Weights of a small image denoising model.
Training: soap at rate 0.0035, 18600 steps, batches of 128.
Data: trained on gratings and oriented noise at many angles and scales, 197500 training examples.
Rows from block 3, named by matrix and row number. Each number is 500 + 50 x the weight over its row's rms, rounded and kept within 0 to 999. All counts start at 0. Numbers have three digits each. After the name is the row's rms in percent of the matrix's.
# conv: 3x3 conv (model.enc.1.1.conv.weight, 128x128x3x3), inputs 72-79, a 3x3 kernel for each
conv.0 078:531517502493507469495499494467540492564494447447499546503512480521423435485411439506537479507573479465472576394529479534429484519452469533464449504529495498480573522471504446693449505446537510491555475478539547483611
conv.1 097:488539504520656496538443573515461482558527479491524526467467564363490614538486491467456532495469494532494429482465491507587416531522481525544479510460502467498520534509554529435534487513474466415499514500464440519514
conv.2 103:489446453488624500541562523504529498503408459539489594462487491506508457506484528520562534415462473452450518457395445560504454404459429494501481493440485544554540509425422513502464506466446621589647490386454405405347
conv.3 121:511452494479505478473524500537533450474433603535605394437507496545562513506468484473506503556528446549508498495523456537425582521574482482499507530483498503492513404464509514450448458475553467562432653348614471511494
conv.4 100:508496474532564510493505517476477553505376537547453524487510502530495482469516569461498481473428505484490447527441485547481521482487500470541454515485459611492477507527544518576522526533488509435476542374456501527491
conv.5 106:512503508515539484487489532422458469441689543566424474491475466490481436499451487504489517448472504449501490506467492485545446511420432437512484502512506461486564476484471523455517523519518491523489437469521445535517
conv.6 134:520465449485556527526494502463485465335661396431530519467422505413660467478470466471513473425559451474383512515473507539567550518436459483499497491462537503547498444449467466572518468463516495513471448503525494508532
conv.7 088:471523543462437406534527464466561515463575486549564476586543484454431486469531558454484526430453481557568550551518512531495459496503515464465513477456482569562508494489516474442443472468447561524530513564471519528484
conv.8 073:534404487504522483481526491554453492495499466505473461508473472528445443503495508564583608551508451622570574456449546543472500454471485533489455539509492492529560440489469530473466559518456469493476490486568494469482
conv.9 103:504451439477601584515467524495491476609505447409453498519546480565492500493493548564537521541482450426589537497453503518559487510503497496476547524487498445519506474484534572330387445599460479525579557359504514557513
conv.10 091:511447445474395437578597485564490548490551517548539576509488488458496523474472503365297457405419523586486566488428424396350452378322359470531509516420537458538487404404465508485478451498502516422529501510526491562467
conv.11 072:492502490539534555521462479500486466536490496514473485547512512503465520484490551515532561615506565549614590559538532485472502514509514255465234400617386262372284488495456536554513517518459514504478506471537485510462
conv.12 094:471406469423477512435403395551503507503605551539513551533516482501403365608495361513515519502585594562539473359373383463583476434627515472492504474488501488507509465428465443439451475510457494492549535542481479556501
conv.13 099:509467509442522549458481504511528489456364435508564479487480525476528525507440547438454562508492455539481561464473517425521533468475533315419700365442728347463708506527493510519494492505510519465487507537458622447426
conv.14 101:534594515475451501391638540522500486499408556407484518452350384366197375380306601490546504502546479480503542364429437540605429597624406492512523478519497488488506520495489480520495519533456483523521515472483473454491
conv.15 113:484507508490454504480502502465481470436505511486496487503523476521499505500504495520487509463496492493477488509525510514496492523490511488394461530571442570513516484539537532501512508487520493514494499487431525518531
conv.16 099:537475505521499534536485440463486476563501525500514506526483536573498512498522550473386477530513423594542589522420520512493551546494505498502494513484528498493505529489394577425505617482454566507576499545506463508458
conv.17 099:566421519428565524448463452478564503532450509466462450470497567465494471482395507490496494493518476467535539545519502506536523503396585483521460524408495523573544509451429547457473526455488458501454451528549493537539
conv.18 095:488449521487463477476607500551513500492441590424527520526505518524483527485430553588495424609419472575495451495488477491484513512558583496496497498584513523484488535458504525349509573415542491469499452404582527458533
conv.19 102:471505513414414456444438458479486539518293527500604477507509441505382467428502506438517512453523492498546531492468481467443452467561539472559461541424567436628469453529490601539498548435495529517534579545558471506489
conv.20 084:462470503532466492483530537480504515529457557491483500510475530489428507472528542525512450475586468507398466476461494475483502488446584521465515549523513488482497489518495558487516494531601444524445570459556492581476
conv.21 090:497390498484423490434442480493619507542601517513371516483443495443537532483535479398495525395502430482514440405443443468531551472547467475465501491511492550498483455516522498487501497481473499533490525484515452541463
conv.22 093:472474461439455494469385470444568484529425503416490576518475474432463434459396470550435419426327386419412526519495486420453462491516492493529490524505516480565507542485557435409505460504506506446488450499525518429465
conv.23 086:510481525518466534531523519489526536607483549481478446519569522549475515527508570573499503498393404468545473513506478459425455449534503475475490537633465509471537508508488486347503592449472508508518549354437620514436
conv.24 100:479492513457418479496480467567499531582426466498513515482521463495511476479551519446405429408409369524365402499500533521568538538541502528528489545439518456474505523529479565410476529487492567456524483399509542536470
conv.25 095:476505532533495477600416491532503488439497519510483511591471487614518589451540585542454494487433499520560480359483529352396579384439525518501493483497467514499534459500525490479485439504469494510501520517501487488471
conv.26 086:470559523523452542511485494349450373240149290404428336582521448556439565465471551493533526477484452507507475550566525531524477454472510508497479438448605494542531461484471536519474519393472405421525543495549463459490
conv.27 088:489531434470524509529449488514523490666487388546618654508545456557624503510446548484511445507608534533483442529568533477518419556552525535487495474544502509492453470484535502581521526412453510520547507546500524548479
conv.28 081:512523499450440508510464513524568568509467445535488612526487553546507494528532512434473477524513584519568498529508526533475486509551448502505488451519545493514489467491452503432618439495404539532476534479557540542490
conv.29 104:449506429473438395502486512511487465483449534527521534547534427526396475514589505589621469524527535474464513521587523516501503481503502548541460440352558501611477489428459429471433458401415517423508477426534514477536
conv.30 086:524504510550522572511515525502490491569618601496499484528566491525528587466558500381463510493487459553562525476498536499546495492578532536460506505506534489471507454499541403462509483471497438449476423492491430470456
conv.31 115:507511483498520432531514485471467460455469474470417458484494474495472487498493539546532469436489467503483511486459482529535459488492524518458500503567496470467516515490498535502519482481501536500523519488525411499489
conv.32 100:496520507486562497512580533539468462583390527465490527507508482488548505514535516508475438488471477521433541481485463495556497518486456508500481494453563520540437478467465470457447488441453493498464514381516503491538
conv.33 087:481461505505596556579549458506530480473480585486501416520496502492534503467604508456484466507506514486563509484547498474480497556492481515444473507487552532463533525532480576456492489538492559522607512560468458478551
conv.34 087:524429482516422342521480478515487524550447544452522436532527524490499552461536527448465495538518553508576449596466542449652482528556522499477516540479532499520460379441480522467478531540557552422576566437569581623460
conv.35 098:444516447467468420474507464538455506582369490556491529547480462532413473503485479520485555565434519530548548510532515467463442492508453476505488508476559498528460533416565474379513477400433535379622471394543473345549
conv.36 111:448531457537616357572526462487527443527485551535440504519466474392380610487589518434490467509526554516475510445546530524575488543509437511486496486495523520510495485512509515441502541504478522455510461500567497532493
conv.37 105:503430506479322429460390443496465485479478487508519489549476465353533505489509495527473525509519465497673581547524550584530472576645624480511527482483509508453523519463568518434473526582511447453497539483529555646536
conv.38 103:513535484463545454559602544495487499509459513518496511433431465468506521459471343520466533444489500531536509726698557480550520514513477484488487489508513519491502531497525487511512489462495507504491527526510503482495
conv.39 089:496560510531552496515535528448384527446171483535503523541530456491462513488540497516476448457570497483527485598537512532470550520525547444412439492561481535641482496525495457444449530522459507488499425381432471516529
conv.40 087:473537522488494555495498513482399487578514716540369545468536481518557512460488501539500387495558369531541413471516518456527516466499488538503451548490428557488480515499549455493521464531516589536421509582404514522475
conv.41 133:493522474558609406484429464478484481563503459502435461424595463539555443502444451550439484440478549480536469444486520456620480567434488511496496483539467513497513498425514413350574522578594467436534325555561467608580
conv.42 099:480499487544344518509541518496473451583409394557471367551458472460340714467641557504494498474503565507562530557538519551459494418565551521501515477381552523507500467487491453514510486515501534565538568498465410477497
conv.43 091:489542520445399412536522493572504503382492400467500600605530413403310446432529575524469515477530501506538504502463495474391381451456473541531540532478512459480474496623510506510499475610466434410429494492481533509450
conv.44 122:483530466617424462586543506500484497445528441480536578459483511503509552531451502495419490405553575547417453520577532564470498578513546489445544492548487506444536628488489448646570427364431553549491394601555449328444
conv.45 108:494350472493359363509691499504462508523523477520436526577544467530686499447449476525459514495449496532620427511403448447407415483649527477531555500504491525506493457478478487442462523478498468541466524506573483394514
conv.46 084:545503525486566489454465521566522466537580523483484530510547505584620500491575529527479479428620516489476455533498461571606541539482455508461489540467524508454512478526494475556474454562484494611471426584406613497497
conv.47 106:504580457445724495328576526509507471459474525488474464490515536510409590557417541446447505535419498521555450441465553439481610441392544479496488477498519507521470484490484523470520496463440501563469486457585526468443
conv.48 091:485481506459488504481498485480461499459559498459521510490460482452473500546447533548478536535440482498449550519483471502455501523482546497533520466663464419467444534511483487491520537455519517499482498528505496473507
conv.49 083:507412530408537476439599513537575472581499477515498565485513530562457479502524534473474490436553427543505540414480489433493516477529514503512468528555504491510494487482458545538439502499492553444530565484536514477555
conv.50 109:499494515526447490500475519543575464576463633574535544498527506509514487529496493442508482502517478465444449501528499533483538522453519501495519496466533458569473478500414441487498555418481508474522439528484475492514
conv.51 105:504496469519501518494500501495462536548459430500508441512495493513499495477508499497476483432507505460423450502500494478518519504505515519442526508507544508494493440427507504444432477459468508513540552537559461424514
conv.52 108:516474469507688498502500509544467470547439509444548501482456466466561505486499477515462518565520543518547527458513510495493531529510500518441498539459505482544494501503479536464518498512490511534514458368480487464495
conv.53 090:465563458528427440490520475588525541503670501557561523538428443453272466483476490543497564487453498542492519466506490575462483508489531500513457541485543493480530477472458527440442474491483453444504542492491527507513
conv.54 094:512511509506466504491500470466467482652586441525509498534455495412338506416549552598491503459416496376386490550450490504418484454536561503503518500504545452464521506485494472475454511422496468527556499584507462572521
conv.55 096:477522490475537516508514528468472465580578620451454450500496483520531521495529498488521498585429588498556514464534426512495476521487486519505504469468512497497536530531513546389496494465494525488463349377322513488546
conv.56 094:500446549476629605404384467537408445486507455477449547461531497504461487468456510444489513502598516440449464474439413522549527508487455427512526571577423454493523479444491485461480514560534459502481636552500482593532
conv.57 094:441484512410407567498513514482475486417554467522510554537485488488476462508519496542579516651330522471552501462455480530441483482494531464519448465499526517540489482545389527321593501486424561548457500462509504413473
conv.58 105:459379529385506673459636546483482489496513540476560518544644569461410328448301449499567458539450471443464506429353390395358550354638649536511478525514495492487517520429548555537418474501467520501557561447503514413557
conv.59 108:493511495479415512507379498518474533618420558535508545524520488518433503523424556508492545455467466515487537504517498547474418582456535493496507490495503513515466557565547522577450542526542550555542453513481536574529
conv.60 105:493576514495484543516499508506602420510543466455501518473530526505541472482528471441456514539527502518553446499546513522465509486545559503479524501472472501447601465450424477548518522538536467437473488503512527474539
conv.61 099:504531502494486478522498501546489407454447513517506614546495522480500443510490544512536508529451462474492532542488484523504536507547474796711793470472406260296263457512445436486424495537493515571519431452435514525550
conv.62 084:437689612574609518594568495540445528486493480517543504605366443412325483509458640576397499501523444510436542550442568454601623462600609504511508515503500514480503475519473531590505468492537495431523422443467496522491
conv.63 108:453521540568444528511539474514514456470558463579485519436509479434685559426483518544504509474538466487471504558548497575397500504471587512510483487522500477527476475483467524552479508518501549409501531583531506445496
conv.64 099:490511574604385549495476398464420491579403512468523519503574426384557402468464536593531524507559514572549507491454481605283512441358466501478494531517511458483488458504444548524500523524540535521510387491532572513585
conv.65 101:493478460571499450458513414529489483471555503436525419487526515550487512479553481456595488523556585551470491510540520561534522519585584503470488450499505516464528509518466552520507499571538425477581470489450483464563
conv.66 131:468470450499654526512456447475531519459423410540612529512479433536546484446519446420515530550498416461646488512524474447467485578485567484517494489498504503482509498506544483379611463616502564507620549273552612391584
conv.67 106:493505526517516470527471480483431503411555446499549521501516470480512522498496512447535502485503452441417457514511546523489521493481530506506512490554491488482479509509488517463490529449529546502561451469528436493485
conv.68 102:473523441492472541528479493450530484518447494483494535507510516545603470475528550461597556458566432415491574413486510541539515565436477501485494480529501481487488398573508429564410491380528499550635604303563527432512
conv.69 092:474505506509520478502522546453611547588725659531524556495537470549451494466479492504487545487615431592496487489505500504478441463494507489487573500501512441473514466516517529598500523505468462365487489386423544467487
conv.70 071:474417492413450433436452487486517476440412465445641404470462523480454518432523447401504539454493565579529577469444517524466517574471610460519486451554528494592418432490424514521504499610552635598517581514590588592563
conv.71 102:494528508508482508519472501518496617453416476586519466543508519496536454492500557426512513521436481539456519467523462514541507538480503464507475467510453557504556517516503513490496470503470524556532515555520465434470
conv.72 093:472516557500501514480517518422358417545379479395494477462411404427354447461480496594544571575487425508494434403478501483437460479469506522494472499564483491499498455461504444532433443479576552454515512436618431547476
conv.73 086:496467432547510582517506552518376469474481543444498500496418476508614587508465525490546498599540529488456484471390518523518518501474529475462478521585502490481513434501491473450523422489516570542530522437509502490560
conv.74 098:472480418526698522510502502545510467567547527521610483474505457494457465454514468491523487538517562516559514479500466513508518484514486507401523559427522412586527460472498550435507495505478531552537457502490511504543
conv.75 102:469532501469498509511529476538458499463498450514530555476482469527484521505488461528555549532531601413499519490545445514477482522509483521482450490538522522521510517567465518511547430556459502489528477464436526456540
conv.76 084:510453546571601510530554432543494569537438505537510462476466542524459516502532490443540465582411554446523414498574501596367568536522475457563510471466482515506526434539477560589440443554500495522502545532468493493494
conv.77 094:579549478485380505414521551519509550508484489588498535523549508407372369465496471470506504491529454499452535627541523661417484539447581512506487451488525504510513469504486488528494453506493477497513548468470511487495
conv.78 138:502501466512623348462553495462491495445610518454461487472428469518478564505490531568481500550388483544478522482455530523479459539526508489510525509428534502545461457487504459375491502493627416492507397543525539574517
conv.79 090:494498534461481553506483503541484550508669650499408461526501513471510507518502541523509464580468496544491469525491478502481527508519573513463391639594299636524405541465413525559542443433446549394452540575524522443429
conv.80 106:500656509492416447457348483478454491482544538494537490448314399452616588543620505523539479536490568540562409502600656545636504579383431503509527503468483499494500521522507512398517537543513501469522495505516532450502
conv.81 100:513444504504458519515552457413483549582621667551499586508438513468656673487670509522467466477588560500512501589495482534527517475670487495531481499568502442520502460512469530549550524565511486484515526546627568621484
conv.82 092:546485516492507575490438443508373384365407354387418415504511466463535504457512498503552587522549538436489559489489502542496517463472521511562439382513543530526458477532535492535538514565473516541516513516446500463443
conv.83 086:521511546517557457454516472446443486462428519564571494534457532463491452523551490475431485349572474575566524494432487410574515492590528508500487488537517525473468501507483573557496530503470464503470549523518558517561
conv.84 096:487495506479621583490479514472530427552496462462548534462500479520576508505529445448499447501536478451559557499549475486544463519528519496431563516429525527496489486279456468291382441422450557303512465387421508407453
conv.85 090:507497463537429513579585494512497541447449523482457508506536516494522487537509567517514535439609523433477521591493554501540508514444489506485492543527457521476500472485530488465578477403523495445438512520469535502463
conv.86 100:578502538490361536506448556465535483600518498499489529572614508586796419561509363471489528399451461527532462473415474407405623457483547509521505509527519532469492508465510498493567482541466512474514432523552571505463
conv.87 096:459506502481469504527493491429453554576460559459435469545450515476506543474470492413512578467458573532513564508479546527519509434495528545510477512437460555545485460472574542544553471473549484496502527464519443489475
conv.88 084:501490462501439445475516529434452485488489473416489403460468455425341507524389524459460500514462488555571572491462442460456436411336436499523459563500501559521399541440506515487480411535495471529481431508453493518525
conv.89 108:507480472475474520494558493505481482546350478613490535506518483464496491502468478498489529452520509489449532516533505512518452479524455502531370505440539519532514527492533459464465498432451529560509452460522463429502
conv.90 098:474500457516487433549530482439471503493511427572456435507533498478524527527523513503488514440424457501428454491521506503513471504569528433564433435522598523510577548507506541523492492510457535508592502507497444477480
conv.91 092:516392485529485515421397467481515501499476495542515504514577474558601503514784537548473511487451483503468513419320383456259357413332508513490525523481517459482491452482488540528520500501528515550485555546571500547489
conv.92 093:503486495469470533520503506538525509489449506565481567519471486487444495488520535548492546563485446466501465516483491502489516486473541385466639375549681352466578517466458523461513498420489540464464501513533504455512
conv.93 086:474513524549517490514458494531393449429186420372431529562546450552535460440509505552379543433537455582487478545474512512498461523487462480533494513589534508506423484522495529550527544610521538565493539542523560577561
conv.94 103:434544619420750516417368516501545505607513497525586437496556580466495536538497518489547501509511560530528560575572532484522569429472615490498508505549502502467512458472505490519508490522534478452516438486512557549535
conv.95 123:482504481505506511486527493522507471496498512452522486523470515515485460492472494549446453541430500464547518491500457486481439479425535520496457444532501541475558439583409589268611495422543322629414538475515668283594
conv.96 087:530514502569499477486526490466472493558449490442498542502510478586588498518560527545434535432596363485489585426524500545534431545514528502542504490516449504514501460490519480559471509609418510549467473460481566445551
conv.97 105:463494498498432410509461499479517464503492475475472483529455468551451443521530527487533485434474581495468429517584456525625426567571490495494516491553482511494524513490494545564506502571465526487525562485532501525528
conv.98 136:503532480456420598469379493502557474419657426462459562495514555451466519425541451520564492386617492485497548512558518509486479509529460468478525521499472525510494488416470483640351549575500479355479655501439543576500
conv.99 104:482508485514504524536505515513539506473464525509472491509509505500498506511481515513424557449505475544439503518613508515562473500515470472504530481486502512534491709818575488627442505470405549546353508563443561542469
conv.100 087:505541511497435539478496470504531553764562679514433499582460404451335544453493589497486422452512495426485587481510499471448477382475537495479462645434501532457561566566580493607543499491631500490461476587564485521508
conv.101 107:489462433548390570492471455454429565432651490477505475473448534411554539483597430512463462396532474493573546508480496492435480463570459474503495477584465521474514548562495520485422521474484526534485549445481548437542
conv.102 108:488501518481544484519538505501514479324741529406527527487507514499494538500493503474467459434447518490430473488530523463473514510520481554471580501604442506484465494478500512470440506476479527477526531497476485460519
conv.103 101:494472472484398435491469482564514558493511505483477452363443391336783624455495637480437459458578571498504512462516387511332434496391434512487492500536499476528427492510527526509470476481417552530518486501479536540547
conv.104 100:529521489582470473498540497483529460400463540488500481468457497510316457488561465542481544533552654506587589611513509538393413528396620519534480493552449504526469445488526526422554469492452504461533588524459483435504
conv.105 094:484465499515479503515527451434472507468479403456471525507501474519624549460530532471607605585577591530545461515480481557596486506547466476421497461499473501445457514500494511499530521466507501565505505517479507507524
conv.106 132:458436480479580472484538454528484441470538589490439397522482472467535471472477524579573553579411382491510545523420502469545530482466462528474525489448521488509529540511539501303572497549517587341570580342565482551527
conv.107 102:549541544528348490549533474411547547423387699546373515517482527452352458495479508496517524481435496484456482480494493520406521419460495477518477526508534476522456528528509558560547550498537517510492584521553490576523
conv.108 123:533562503479404382462499523506464480483514529435508498551523450473467503498534571513427488489531544460462457561568538539530476447504496492479494491535484496499481526537515610493527541531446412529543598648469506421476
conv.109 088:449508539516496476473535505484323482447348521471423533497512515524542595497513511516482519535470569570464499462482497534539566462474458514500442579527375560497475511461462526423497498439541504498505534483532562470470
conv.110 106:448413466487577474502523538522615520476487579556417515525489517523508511509480517525530513436467458462451457506526489515483521519487494582578446509515447514469450501525502487395472515499513503533531468429414458492543
conv.111 118:477556461459567477470470471462514507503483464479465485484515511550498464458420493512425547553515545621500439495566486517594526471478463474438513539695476536363624562515412530436492509462462492466528533512517444506493
conv.112 095:499514489533527484529478514492519477472513532537384447521483504488487520494498499569419482499356443519389497438574478473484572468522532451452538495695428484503491508448639497459599520567560424519560448414537449543553
conv.113 108:479487562434432590481467547514487543507615487528405493501507456562510453574516489491498552558500482495477431547509490573550457548486501535502496465535443502461512534484493381519582431499475467539503486469417457507434
conv.114 112:511519430392648644545291575520489516453482491501495490553508482504451557491517492532492539520548545489488450475518500514468526463479507511521486490494505500533489484483550494525474549526499578517534495497466457487543
conv.115 094:530485509478370439527446484446448426422398459422447501472397457422326446416492536538514484530510499547520553506467438499393492384480529494557420494453588520543453486443510492517440476411442522510552458506411531445498
conv.116 091:490515491526528543494476539533515512485492501554544521517496555520463526544512505502519559496592401553391508512555516554526491518425468493519446491495527544465493482541552489547467415572481487425533503621463496559582
conv.117 104:546466526526382500522459541418588494430626536490496514462488490489591502523518492479620549476619531413483480461478442566426518461411479526501474490483502483538526529546423521599471526505428516533515446529579457430446
conv.118 098:517459444512542509483564494438543528337469553466456454499453485480436490464479471505443546509486543471530605511469481483510487511536496521485501479522489506481495478531504484489502478430480505523490522552501521509559
conv.119 102:506531509303486568462426465489502464549498554518542477508428510530461467451525512482464503550552558470572567531559459419589500520488495537485481472474532482511545575537556511486386554549557467510588505510497528554621
conv.120 083:490393516513307365481503403501548469425527517450553495504462491406422485459439525426539528464562593522506510450478414482431455509506561473491486454580507483481539476537439464544504562495540578571554431558538494615530
conv.121 102:485480517447504510447471534498492551544588459423537548498485517532508478518473510523463451497538480543500557511457455485457483497522544509507541521519498427494476487497507494486491522507517485521499473519493539519540
conv.122 099:540504565504565513449497445470502491497424409488531527519578462545523465467439542547463432519522508522540546606534482490479481544530460516535482491478524508457496485544509441447448479413500497443485509492506526446454
conv.123 116:516547529559394395524445430516485465492545517528455447494508470455556485494488504447537467567585435529507497513508527529496518495449460437528550541427468521506559458413474440441440442441439521372494604302605547333514
conv.124 094:508483500496516575500494489526489535492537556522444547519475491500560527539476486496472543483590536458588436507527551481527563424534541558526497490438500536479527477488421571417443581473529510445417545413426550543497
conv.125 103:489458470415445516468457520505475492555387505497495504446549530503489494467481526561501443578546390515453505467538526549575474412322482563526455530467459548534427457397572509640439456503503541445462495458488511498460
conv.126 104:512521553563447489578574468463495512466440570518548492498459484477392484489523523512524554508496437451519563559499514510431459465526547460541507459496490502525527475451590483351450490551461511479490471387522455512495
conv.127 096:516558588480677536551559525491514469466440485387458420498582431573551514494496534500541535462549627524503549522614469541559458537381473442483500497414492591481533553561494495540549521507536560471513507465473478486542